Weights of a small sound classifier.
Model: 23.8M parameters, log mel input, arch transformer, norm layernorm, activation silu, layers 16, width 384.
Data: trained on chords played on synthesised instruments, 52083 training examples, 10.7 epochs.
Rows from block 3 of a small sound classifier, named by matrix and row number. Rows with one number belong to one neuron. Each number is 128 + 32 x the weight over its row's rms, rounded and kept within 0 to 255. All counts start at 0.
Before each neuron's rows are labels from the 100 clips, of 14976, where the neuron reaches its highest value: "top examples" is what is common among them; "loudest" is the band of the loudest frequency at the time of the peak. Only what is clearly more common there than usual is listed. The data: chords played on synthesised instruments. In brackets: how many of the 100, against the usual share in percent.
# fc1: MLP up (model.blocks.3.mlp.fc1.weight, 1152x384), inputs 320-383
# fc2: MLP down (model.blocks.3.mlp.fc2.weight, 384x1152, transposed), outputs 320-383

top examples: text has "dominant" (37 vs 16.9); white noise (32 vs 7.8); pink noise (25 vs 8)
loudest: 4000 to 8000 Hz (28 vs 5.8)
fc1.113 [122 174 188  58 133 162 149 150  83 103 102 140  45 176 154 165 122 167 120 184 130  78 101 140 181 168 118  82 142 147  68  98 106 133 107 112 142 129 122 144 104 153  91 144 140 136 161 120 108 105  79  45 152 193  89  95 115 110 162 156 119 108 138 133]
fc2.113 [118 140 143 146  63  64 106 155 151 114 134 134 201 124 111 123 160  74 125 117 129 171 116 129 122 127 114 160 144  89 128 165  96 118 110  97  61 107  85 105 121 107 205 161  87 140 168 129  90 137 123 147 136 131 166 102 154  86 174 129 123  95 112 116]

top examples: inversion: first inversion (99 vs 30.1); root: C# (34 vs 8.5)
loudest: 500 to 1000 Hz (43 vs 17.2)
fc1.751 [145  56 136 179 102 116 169 111  92  76  90 107 154 147 131 127 119  81 138  76 142 128 122 148 107  63 172  72 118  89 127 155 115 149 143 115 110 104 188 130 167 125 113 123 131 110  85 134 170 101 127 150 185 161 168 119 122 156 115 122 119 119  58 120]
fc2.751 [ 64 120  94  92 139  82 120 147 153 160 163 136 113 180 133 171 140 119 150  94 130  62 123  75 172 168  87 108 120  75  90 105 103 162 127 106 177 135 150 131  97 134 109 186 113 109 173  87 109  77 111 149  76 148 165 119 113 159 103 136 168 141 148 152]

top examples: inversion: first inversion (97 vs 30.1); root: D# (29 vs 8.4)
loudest: 500 to 1000 Hz (38 vs 17.2)
fc1.479 [172 133 166 102 170 163  94 112 127 133  88 156 214 171 114  77  94 101  97 144 149  89 129 134 146 183 157 133  90  97 112 126 145 135 129 140 143  78 132  91  44 118 147 155 139 123 128 154  98 117 153 148 107 186 105 118 155 105 130 165 114 147 122  71]
fc2.479 [ 57 141 166 144 100 138 160 104 100 124 179 143  79  85 155 187 113 144 183 145 131 116  96 118 111  88 154  48 112 139 151 117 113 159 105 100 129 107 101 147 166 104  56 114 141 144  82 135  86 145 124 139 168 120 125 112 156 163 103  79 131 148  77 156]

top examples: white noise (32 vs 7.8); pink noise (28 vs 8); quality: dominant 9th (27 vs 8.7)
loudest: 4000 to 8000 Hz (27 vs 5.8)
fc1.153 [160  99  85 133 160 160 160 152  71  93 109 130 127 128 129 136 116 144 117 145 127 127  87 117 131 138  86 113 187 125 117 137 162 177 128 145  97 113  73 171 129 141 104  72 119 118  95 115  84 141 129 175 123  77 117 124 156 155 107 156 183  84 132  78]
fc2.153 [150 138 148 123 119 110 135 110 148 127 132 100 138 127  99 105 114 141 132 129 129 165 182 160 110 107 159  99 142 157 110  79 115  98 121 123  98 166  64 105 120 136 113 142 108 137 123 177 102 129  84  68 128 145  93 118 102 102 122 205 138 151 153 172]

top examples: dominant 9th (31 vs 8.7); white noise (28 vs 7.8)
loudest: 4000 to 8000 Hz (28 vs 5.8)
fc1.346 [140 137 132 105 161  77 136 135 100 123 130 101  89 133 184 138 167 152 131  76 113 163  88 121 138 134 104 115 192 121  97 129 101 162 106  75 128 148 140 173  85  71  40  94  82  85 129 125 102  79 142 125 104 120 195 139 123  79 161 205 140 112 191 124]
fc2.346 [131  98 114 120  82 135 139 131  79 109 182 130 191 124 158  93 143 133 158 167 151  55 153 204 143 102 152 104 162 115  89 116  81 157 179 149 153 107  61 156 142 142 112 166 116 137 141 124 105 177 137 142 118 122  87  85 112 165 142 145 129 104 101 103]

top examples: white noise (32 vs 7.8); pink noise (32 vs 8)
loudest: 4000 to 8000 Hz (29 vs 5.8)
fc1.223 [205 173 174  69 161 113 178 173 102 136  78 122 152 117 104 178 120 105 112 115 147 154 112 127 162 167 150 150 125 187  75 129 143 106 104 123 144 226 129  80 118  95 140 104 114 130 122 143 111 128  99  80 119 145 115 170  81 111 185 177 126 135 128  72]
fc2.223 [ 95 107  71 147 122 123  87 150 150  92 157 184 122 160 151  64 131 145 192 166 177 165 118 112 148 174 106  61 144  89 143 161  82 177 146 119  99 125 100 160 109 221 146 147 158 123 153 107  75 129  92 134  99 171 118  90 162 114 143 138 124  96 128 149]

top examples: inversion: second inversion (90 vs 30.2)
loudest: 250 to 500 Hz (62 vs 32.4)
fc1.108 [117 133 199 114  96 119  34  89  84  89  84 174 136 191  95  91 116 110 127  73 179 113 165 129 143 107 112 168 134 125 111  94  83 106  50 160 105  68 156 129 108  74 102 125 151 151 120 179 158 153 103 163 174 137 136 167 116 151  81 150 143 104 104 126]
fc2.108 [135 127 154 142 135 159 126 118 214 162 164  99 129 116 179 168  81 169 128 126 128  75 152 143  99 125 130  61 106 127  59 140 123 127 123 147 101 111 137 164 109 114 120  75 109  83 123 123 177 164 124 168  43 130 163 194 158 180 165  97 155 154 125 123]

top examples: inversion: second inversion (100 vs 30.2); arpeggio (77 vs 50.1); the note E (64 vs 30.5); root: E (44 vs 8.2)
loudest: 250 to 500 Hz (63 vs 32.4)
fc1.649 [110 102 156 151 130 110 100 111 187 137  64 133 118 114  86  82 136 132 152 114 139 106 152 134  92 145 113 156 118 102  91 117  97  77 132 163 114  72 139 155 103 151  84 126 134  51 145 122 113 104 156 106  77 166 186 100 131 138 148 172  88 111 141 136]
fc2.649 [158  84 148 157 119 111 145 104  85 148  84 148 110 125 173 108 124 125 128 139  60 172  90 114  98 124 152 150 141 116 130 194 120 102 104 175  95 137 119 159 158 105 103 162 140 106 116 138  93 155 117 168 121  81 119  73 144 163 141 139 138 131 103 151]

top examples: inversion: first inversion (99 vs 30.1); the note G (66 vs 30); root: E (47 vs 8.2); root: D# (38 vs 8.4)
loudest: 500 to 1000 Hz (47 vs 17.2)
fc1.228 [127 147 104 100 185 166 123 108 106 103  68  82 169 204 180 103 145 108 114 137 116 121 203 116 183 115 181 136  73 106 153 126 106  87 166 187 118  75 137 116 113 158 127 121  73 104  70  90  63  71 140  96 174 161 138  87 164 177  84 179 104  90 135 156]
fc2.228 [132  41 133 173  79 150 160  72 123 112 167 105 173 133 115 176  81 156 159 117 131  87 122  53 119 157  99  88 130 151 166 140 129 123 106 111 155 121  66 106 140 108 102 120 152  90 104 132 125 185  89 110  97 131 136 136 120 166 185  70 135 147 117  95]

top examples: inversion: second inversion (98 vs 30.2); the note A (62 vs 30.2); playing: arpeggio up (51 vs 25.2); root: D (26 vs 8.6)
loudest: 500 to 1000 Hz (39 vs 17.2)
fc1.743 [126 172 100 139 190 118 135 147 106  86 112  89 127 106 123 106  87  81 127 127 145 117 182 176  88 112 109 160 149 147 114  88  63 101  95 126 130 114 128 115  73  81 137 111 111 140 147 135  82  92 118 129 156 122 130 112 156 174 173 127 178 118 128  75]
fc2.743 [195 145 111 179  95 130 141 128 132 122 109 169 149  97 103 152 134 143  80 124 125  80 160 180 108 150 131 122 176 156 144 141 156 127 135 145 169 160  95 116 148  95 137 128 160 137  73 113 124 151 114  82 118 164 164 146 133 129  68 132 147 105 180 107]

top examples: inversion: root position (93 vs 39.6); the note G (83 vs 30); root: C (69 vs 8); power chord (44 vs 8.5)
loudest: 250 to 500 Hz (62 vs 32.4)
fc1.210 [182 113  80 146 110 113 104 159 157 146 146 176 113 138  60 170 131  99  86 112  86 148 142 127 171 145 116 157  91  85  95 151 128 104  99 106 100 152 150  99 124 107  96 193 133 139 102 108  98 116 112  81 112  99 173 144 168  89 198 121 136 126 151 125]
fc2.210 [145 131 131 123  87 167 126 103 134 176 155  97 153 159  98 108  75 130 166 150  65  68 125 191 101  76 111 126  91  58 180 107 151 146 169 141 135 149 113 153 126 157 101 113  53 142 144 117 119 137 165 145 106  67  79 117 128 203 123 117 128 126  80  97]

top examples: inversion: root position (72 vs 39.6); white noise (30 vs 7.8); pink noise (26 vs 8)
loudest: 4000 to 8000 Hz (25 vs 5.8)
fc1.663 [148 166  89 104 134 135 126 190  91 109 162 133  27  95 151 126 109 137 180 105 111 116 142 156 125 214 152  72 171  82 106 103  64 111 129 140 131 128 120 148 108 116 130 154 103 140 135  89 111 113 124  79 104 133 171 147 139 116 172  60 134 130 182 136]
fc2.663 [ 95 147 177 105 164 115 100 123 146  96 129 121 214 149 101 160 161 133 131 180 190 153 117 121 139  99 135 135  62 117 116 165 135 148 126 128 122 161  53 136 140 132 150 182 124 160 100 143  68 151 100 120 160 164  77 155 106 126 104 141 128 138 133 148]

top examples: inversion: second inversion (99 vs 30.2); arpeggio (77 vs 50.1)
loudest: 250 to 500 Hz (60 vs 32.4)
fc1.720 [179 111 100 119 109 124  94 137 161 117  95 156 161 156 126 175 130 118 104  61  89 105  62 154 175 168 108 101 109 143 132 129 130 112  97 133 129  86 104 176 165 152  81 151 146  75  59 149 166 139 163  83 169 145 137  82 121 119 186 114 135 141 135 111]
fc2.720 [107 143 153 148 186 151 179 149 136 105 145  88  40  82 171  98 140 170  25 117 130 147 171 108 110  44 123 136 115  99 106 137  97 162  91 135 126  97 118 116  89 131 133 128  76 157  96  69 172 171  76 121 169  82 112 147  92 111 100 125 152 127  80 122]

top examples: text has "dominant" (38 vs 16.9); pink noise (31 vs 8); white noise (29 vs 7.8)
loudest: 4000 to 8000 Hz (30 vs 5.8)
fc1.109 [141 149 178  76 100 123 104 199 127  98 121 120  77 121 153 110 169 100 111 121 155  86 129 118 159 179 165  86 129 148  71 139 125 137 153 111 138 154 114 155 102 144  95 113 107 136 139 121  83 101 108  62 102 102 151 102 109 115 172 138 117  48 136  74]
fc2.109 [172 124  88 130 198 114 152 110 164 115 139  82 170 108 115 117 163 183 156 140 141 148 169 152  87 106 107 134 151  94 124 100  80 128 126 115  87 111  90 170 120 112  97 146  78 131 124 159 105 163 168 124 153 158 137 140 111  96 106 155 164 155 140 160]

top examples: inversion: second inversion (67 vs 30.2); dominant 9th (37 vs 8.7); white noise (29 vs 7.8)
loudest: 4000 to 8000 Hz (30 vs 5.8)
fc1.222 [145 189 110 112 157  55 128 183 100  75 103  86 137 135 151 168 114  99 106 149 127 174 140 157 191 159 156 113 154 144  83 118 100 142  90 101 147 112 132 157 141  88  89 149 116  75 146 125  97 104 139  93 148 173 111 170 142  92 152 128 137 119 139 121]
fc2.222 [ 89 134 135 101  74 158 134 143 120 100 139 160 123 141 139 112 111 124 172 143 176  79 134  82 167 152 109 217 160  65 137 160 154 142 155 140 113 131 133 137 142 202 125 103 143 184 105 171 104 125 123  66 118 135 131 174 126 134 196 170 106  91 176  74]

top examples: inversion: first inversion (68 vs 30.1); text has "noise" (40 vs 15.8)
loudest: 4000 to 8000 Hz (26 vs 5.8)
fc1.103 [ 69 112 114 170 184  77 104 112  67  88 162 158 146 123 142 164 142 149  61 176 144 161 113 219 155 123  99 167 149 185 125 116 144 142  48  87  98 112 164  94 105 136 166 126 127 142  80 134 147  74 190  77 171 144 113 106 144 128  98 208 149 101 126 121]
fc2.103 [161 153 135 133 150 125  82 141 122 167 128 128 132 115 142  98 142  73 127 124 112 124 133 123 124  78 161  70 138 103  80  63 120 115  98 164 171 183 145 163 121 143 107 118 114 169 157  98  94 115 110 193 120 109 144  82 144 181  98 140 112 103 142 176]

top examples: inversion: first inversion (98 vs 30.1); the note C (69 vs 29.8); root: F (25 vs 8.3)
loudest: 500 to 1000 Hz (37 vs 17.2)
fc1.738 [155 121 119 119 150 131 110 108 139 141 176 132  83 168 136  98 129 137 165  89 137 183 114 106 108  71 202 102 149 106 122  45 171 100 111 146 120 156 196 137 102 154  96 134 128 129 107 143 186 144 128 152 139 157 148 121 147 235 125 153 160 132 147 164]
fc2.738 [ 82 105 104  61 125  96 139 100 129 105 100  86 134  97 110 195  83  77 107 147 142 142 131 116 209 174 116  72 160 125 146 141  36 123 173 102 129 148 119 101 115  91 113 104 132  67 134 118 126  86  91 145 100 100 147 107 144 153 162 163 116  97 165 145]

top examples: inversion: first inversion (100 vs 30.1); root: B (28 vs 8.6); major (25 vs 8.5)
loudest: 500 to 1000 Hz (37 vs 17.2)
fc1.216 [139 140  95 114 116  83  58  92  89 120 128 130 144 145  74 114 158 132 139 124 130  70 133 189 196  84 115 192 127  97 163 180 135 134 135 110 167 124  49 143 152 111 148  63  83 154  89  99 124 123 163  99  73 159 111 150  88 141 154 142  93 130 146 173]
fc2.216 [ 97  92 166 120 126 173 113 191 130 154 118  99  98 169 187 138 106  60 133 173 190 122  86  77  65 140 123 114 108 129 179 119  92 120 121 125 159 124 171  53 139 123 108 133 143 101 206 121 164 110 106 211 240 105 147 138 162 134  47 214 164 173 106 125]